Weights of a small self-supervised audio encoder (BEST-RQ).
Model: 4.59M parameters, arch conformer, activation gelu, width 192.
Training: adamw at rate 0.00095, 8400 steps, batches of 64.
Data: trained on songs of 200 made-up bird species, synthesised, often over outdoor noise, 13.8 epochs.
Rows from block 3 of a small self-supervised audio encoder (BEST-RQ), named by matrix and row number. Rows with one number belong to one neuron. Each number is 50 + 15 x the weight over its row's rms, rounded and kept within 0 to 99. All counts start at 0.
After each neuron's rows are labels from the 100 clips, of 14976, where the neuron reaches its highest value: "loudest band" is the band of the loudest frequency at the time of the peak. Only what is clearly more common there than usual is listed. The data: songs of 200 made-up bird species, synthesised, often over outdoor noise.
# fc1: second MLP up (model.blocks.3.mlp.fc1.weight, 576x192), inputs 96-191
# fc2: second MLP down (model.blocks.3.mlp.fc2.weight, 192x576, transposed), outputs 96-191

fc1.155:53 26 36 21 21 36 35 20 58 41 64 62 56 52 52 40 49 45 61 62 48 43 45 43 32 58 28 74 33 38 50 48 59 63 35 48 50 39 38 32 77 50 40 40 33 68 39 50 36 52 37 50 27 44 63 25 39 54 42 50 39 52 39 34 38 48 39 59 56 37 54 39 51 41 62 33 46 53 36 41 31 19 55 54 52 32 59 70 49 30 40 39 33 13 53 43
fc2.155:53 49 20 66 44 63 45 57 60 57 67 52 62 64 58 49 33 52 56 30 53 50 21 44 54 38 49 89 58 61 31 39 49 36 37 46 57 49 39 60 48 53 47 48 58 37 65 51 41 50 76 75 77 54 52 94 30 28 82 49 55 45 42 30 71 56 54 60 49 70 59 18 79 66 38 51 68 28 57 67 73 61 51 38 68 47 54 50 38 76 76 38 64 32 42 30
loudest band: 4000 to 8000 Hz

fc1.247:37 52 33 65 73 27 46 33 41 62 18 63 25 55 26 46 67 58 62 72 45 61 61 66 50 46 38 72 23 29 60 28 35 61 38 35 53 68 27 31 33 34 43 44 73 68 35 67 55 33 48 42 26 42 57 60 42 67 61 40 48 74 43 58 56 55 38 40 36 46 63 60 49 35 48 55 47 59 31 20 56 41 29 54 43 27 18 49 59 77 51 62 37 61 49 40
fc2.247:43 53 48 45 45 22 50 69 52 53 39 39 29 64 60 57 44 50 59 74 48 50 70 38 62 40 71 47 73 42 41 54 54 51 52 67 47 78 65 51 45 41 33 58 49 34 26 74 25 44 71 57 42 41 53 36 56 57 24 62 47 47 50 53 40 31 35 46 19 50 38 48 62 58 45 43 16 58 52 27 27 45 61 46 37 23 77 56 61 37 19 61 64 71 49 36
loudest band: 2000 to 4000 Hz

fc1.314:59 36 54 15 44 60 39 46 49 48 55 31 68 54 58 46 28 17 50 62 26 53 47 49 51 69 50 54 72 59 33 49 22 21 48 40 83 50 38 46 76 39 54 55 35 44 59 68 72 57 41 40 47 42 57 47 73 40 41 42 37 54 33 47 41 33 61 31 50 40 44 36 39 41 57 69 38 47 48 42 54 55 53 65 67 42 72 27 57 63 33 60 61 71 61 64
fc2.314:30 60 51 55 50 59 48 36 50 28 75 55 61 76 64 68 50 50 67 70 30 40 52 62 58 47 60 48 39 64 34 29 31 29 65 58 46 76 51 38 57 64 52 40 27 41 78 57 67 31 61 68 54 40 54 38 65 49 63 51 60 62 61 71 29 51 51 62 68 49 20 65 63 68 36 29 44 55 48 12 37 45 39 51 35 47 58 64 46 55 43 54 56 39 33 47
loudest band: 1000 to 2000 Hz

fc1.89:50 48 47 13 28 42 46 49 33 36 58 15 69 36 40 45 31 48 64 60 61 53 67 38 62 63 39 71 71 63 32 65 37 68 41 16 68 32 42 49 56 61 51 67 29 37 51 52 50 54 53 22 41 50 61 34 55 51 65 70 32 79 41 44 58 78 15 78 50 74 23 60 32 47 63 47 26 47 55 30 41 77 53 49 42 51 20 57 56 40 49 46 53 44 42 42
fc2.89:28 44 74 51 63 51 45 54 59 60 33 67 44 46 55 47 57 34 49 55 45 69 38 76 30 57 50 81 52 35 44 50 66 67 79 79 49 48 56 73 62 48 51 67 78 56 71 56 23 34 61 53 57 64 39 62 60 52 53 76 59 53 56 39 69 45 87 56 64 50 34 39 58 36 51 47 69 47 38 43 65 50 52 48 58 40 69 62 73 53 33 37 44 33 42 51
loudest band: 1000 to 2000 Hz

fc1.418:26 41 54 34 01 59 45 53 15 34 27 42 42 19 56 52 33 44 60 43 63 39 91 32 70 37 51 43 43 52 51 26 27 38 24 23 55 48 59 20 56 52 32 41 55 40 46 49 47 37 35 59 48 33 52 54 46 35 35 55 39 51 56 37 43 61 34 68 38 37 31 33 24 38 40 41 24 35 67 72 41 26 44 32 33 68 34 46 74 86 55 24 46 45 25 70
fc2.418:71 50 75 44 35 57 51 52 66 49 71 67 43 56 71 52 59 49 36 47 64 82 85 64 42 72 24 64 00 46 56 70 73 63 43 54 47 65 64 58 38 60 47 60 48 60 35 29 52 51 51 47 66 24 52 47 34 61 70 80 49 41 47 23 19 49 69 54 50 56 53 49 42 51 46 31 20 57 61 19 43 11 48 64 42 55 49 72 52 56 65 59 50 60 54 60
loudest band: 500 to 1000 Hz

fc1.558:31 60 67 62 72 36 36 37 20 41 46 26 64 64 15 36 38 33 42 40 45 37 60 36 59 56 50 38 62 65 49 54 53 33 42 66 55 62 51 37 62 62 70 40 48 37 47 70 37 36 28 69 48 40 57 23 74 39 43 74 39 40 46 45 38 48 61 46 39 56 22 51 20 48 41 61 54 59 46 47 51 19 79 47 86 73 59 73 42 47 31 25 47 69 53 69
fc2.558:67 37 55 20 42 59 44 59 56 74 58 65 43 63 78 56 34 46 54 38 66 47 57 57 53 48 39 75 48 41 90 54 51 49 46 23 60 53 26 64 41 80 38 38 88 71 50 52 58 48 60 38 43 31 49 52 32 59 54 30 27 32 27 54 55 68 27 68 61 36 53 52 79 43 62 51 22 46 61 72 51 49 19 37 53 50 46 26 39 57 50 90 53 47 47 44
loudest band: 500 to 1000 Hz

fc1.424:90 46 50 50 33 59 74 58 40 33 62 44 25 30 34 41 48 22 18 44 44 58 21 68 40 82 44 67 42 44 65 49 49 37 16 41 59 36 26 62 21 43 48 60 60 48 61 55 38 67 47 61 49 51 50 43 57 51 38 63 49 49 31 42 65 65 26 37 48 37 56 61 53 61 54 63 16 60 36 65 50 63 11 63 44 32 65 38 38 57 43 39 76 39 58 54
fc2.424:31 70 43 47 35 59 46 36 67 37 65 71 57 54 71 42 60 61 95 44 60 57 59 31 33 23 49 65 35 48 65 50 54 69 61 37 40 53 20 61 43 32 44 22 39 52 40 56 44 30 60 54 25 69 59 63 56 39 49 55 43 25 67 57 40 57 46 60 65 54 50 32 38 36 36 49 76 57 40 22 60 65 67 47 40 54 26 55 16 43 78 66 42 46 15 67
loudest band: 500 to 1000 Hz

fc1.214:41 43 79 43 40 52 46 61 71 71 52 51 61 54 43 46 47 24 37 53 18 32 37 49 42 66 36 51 54 32 39 75 32 19 53 49 54 31 50 31 63 68 31 39 46 46 21 69 36 45 25 61 42 59 43 60 86 50 32 42 31 66 36 43 43 71 31 43 20 34 21 61 50 33 60 63 27 31 30 68 35 56 50 42 49 29 69 42 46 45 50 25 50 60 58 56
fc2.214:47 32 35 42 42 43 58 68 54 27 45 68 69 61 28 36 56 82 60 80 31 50 27 62 76 53 34 54 28 64 36 30 45 94 23 20 38 43 59 62 42 57 26 49 67 62 38 45 51 17 57 69 33 51 54 51 42 68 32 57 45 51 54 47 54 59 63 43 68 59 51 19 68 65 74 47 38 59 55 29 27 39 67 60 52 34 48 33 55 45 61 48 53 41 70 36
loudest band: 2000 to 4000 Hz; 500 to 1000 Hz

fc1.504:54 42 54 59 44 75 31 38 55 58 57 45 29 31 39 37 81 20 59 45 36 51 62 70 49 68 52 53 55 55 65 61 44 86 18 52 59 33 31 27 28 37 35 59 50 48 72 54 60 44 40 72 38 22 26 41 44 30 44 42 29 72 51 53 69 45 48 60 72 50 51 59 37 40 50 63 28 53 54 39 38 28 73 77 72 49 31 28 64 65 43 46 44 44 32 40
fc2.504:34 53 65 21 49 79 42 59 60 56 33 51 58 54 39 64 49 56 46 54 60 33 50 41 28 39 70 46 29 37 51 35 63 41 99 39 34 62 56 87 57 78 63 53 30 48 39 48 34 62 47 25 84 54 52 58 64 68 91 68 47 34 37 66 35 47 89 45 61 40 49 30 64 41 29 35 59 63 59 57 43 58 40 38 32 42 58 37 45 52 23 54 33 15 66 61
loudest band: 4000 to 8000 Hz

fc1.23:80 50 26 37 45 17 61 49 80 66 45 56 63 17 47 45 66 29 59 33 23 49 24 58 35 33 21 41 49 42 71 57 51 53 54 48 41 60 45 34 85 22 40 29 27 39 36 69 45 51 48 38 38 66 49 43 53 56 43 43 43 40 35 37 60 46 18 28 42 46 33 62 45 17 49 53 60 48 31 25 24 34 33 71 33 31 28 45 24 46 58 51 37 28 41 60
fc2.23:10 55 60 37 79 83 48 40 29 25 50 55 47 68 41 83 28 50 19 26 75 29 59 41 65 63 27 56 44 43 33 26 41 43 51 68 47 42 65 69 28 86 66 59 44 49 76 57 33 37 53 65 61 54 50 75 46 30 45 60 46 51 71 51 49 54 84 59 62 76 46 43 50 85 50 43 46 45 80 53 57 44 55 44 63 50 53 39 56 66 76 40 72 90 52 40
loudest band: 500 to 1000 Hz

fc1.534:46 55 58 51 61 27 36 62 11 53 58 53 55 40 58 21 43 65 59 64 29 23 77 38 65 69 55 51 35 29 60 45 64 46 52 49 35 28 70 32 43 50 69 54 40 38 44 24 67 54 31 50 27 20 64 51 51 42 57 35 43 77 22 40 19 16 37 54 59 51 36 56 18 50 27 42 33 36 58 63 64 16 53 48 25 61 62 42 50 38 52 61 53 57 40 27
fc2.534:80 54 39 67 39 42 73 52 80 74 43 52 68 40 41 56 60 70 40 48 41 61 47 40 34 56 65 58 24 42 69 68 44 42 57 43 43 70 46 53 71 28 62 46 56 37 35 40 68 65 27 45 58 47 40 38 79 54 84 32 65 56 52 50 47 45 43 37 39 66 52 38 48 47 74 69 67 51 36 32 48 68 55 56 24 32 46 47 46 50 74 62 75 52 44 40
loudest band: 4000 to 8000 Hz

fc1.574:25 56 81 57 54 46 64 34 25 39 29 18 39 61 41 57 38 79 41 54 48 56 68 45 50 41 55 51 61 54 42 27 02 49 40 49 58 51 45 39 27 71 44 22 55 51 59 68 49 41 46 48 56 21 36 48 73 55 42 62 49 38 50 48 52 57 45 46 50 47 57 50 37 21 57 54 59 41 48 70 61 61 70 32 48 94 36 52 50 71 31 44 45 91 44 56
fc2.574:51 52 47 58 54 60 45 53 63 49 72 46 24 66 81 25 55 33 30 65 72 57 55 50 41 47 47 49 48 27 27 33 67 71 45 69 50 43 34 63 58 81 50 66 75 68 59 41 61 57 50 51 48 39 65 47 34 25 71 63 51 12 51 60 42 60 50 60 36 83 55 46 39 73 27 51 25 41 26 49 61 40 53 77 53 73 60 52 45 24 94 64 46 51 61 64
loudest band: 500 to 1000 Hz

fc1.169:23 57 54 50 69 45 29 56 46 22 69 54 54 41 45 53 35 60 49 34 32 53 48 53 44 59 38 59 58 63 38 45 11 49 21 46 79 65 39 47 49 41 65 37 54 56 51 88 37 66 39 70 43 54 43 66 56 43 51 65 47 36 42 31 44 77 48 63 34 43 30 40 70 61 53 54 43 46 55 50 50 32 51 35 70 76 90 85 51 52 48 33 32 26 37 64
fc2.169:56 46 53 45 48 52 71 59 57 59 41 61 28 56 80 41 51 41 62 37 54 56 49 73 24 41 53 57 70 48 57 80 85 57 70 46 36 44 47 86 41 64 48 51 40 59 56 40 40 35 46 49 30 39 42 47 33 63 59 23 36 72 43 73 52 47 46 29 41 51 68 60 48 40 55 40 38 51 38 64 46 69 46 71 77 32 35 27 18 72 50 70 48 62 80 51
loudest band: 500 to 1000 Hz

fc1.506:33 62 59 63 27 46 18 90 52 28 39 37 51 50 55 21 88 33 72 68 50 52 60 54 51 52 52 55 46 60 41 45 34 59 10 23 79 37 38 47 72 60 49 51 45 32 73 58 29 44 58 26 41 63 57 60 39 60 51 39 56 63 67 54 66 79 51 80 57 56 36 59 47 67 51 36 57 41 33 49 49 54 55 43 53 37 28 35 71 65 62 45 65 34 62 56
fc2.506:28 43 50 18 24 45 61 70 63 57 60 57 47 54 61 76 32 56 63 38 40 59 54 48 43 39 53 57 46 39 48 50 51 79 73 66 28 52 46 39 42 57 50 56 56 44 43 22 60 63 51 58 37 43 37 24 73 64 40 55 63 52 32 34 70 26 84 64 50 60 53 63 42 17 48 42 42 44 24 44 58 42 23 41 62 34 77 74 79 58 30 32 39 39 62 50
loudest band: 4000 to 8000 Hz

fc1.321:44 42 43 50 54 38 48 23 37 34 42 44 56 61 42 62 31 34 41 45 64 45 37 56 40 66 46 64 61 48 59 52 30 43 43 53 57 54 35 64 68 47 55 39 17 54 48 57 32 17 59 79 13 35 56 44 54 73 05 17 44 53 37 65 37 48 50 60 63 23 34 47 28 49 30 63 64 51 41 65 48 55 63 36 68 50 42 30 42 63 57 32 52 24 62 64
fc2.321:58 40 21 36 61 29 54 51 74 69 41 31 45 46 55 57 43 54 90 70 34 57 28 38 34 29 74 32 69 54 71 63 64 67 60 51 50 59 63 67 59 27 75 36 64 53 62 41 50 63 58 49 64 52 48 55 30 38 70 58 31 76 42 50 53 58 48 33 50 56 57 42 84 54 71 59 51 54 63 22 51 62 44 49 22 36 69 29 29 39 62 73 45 66 67 32
loudest band: 4000 to 8000 Hz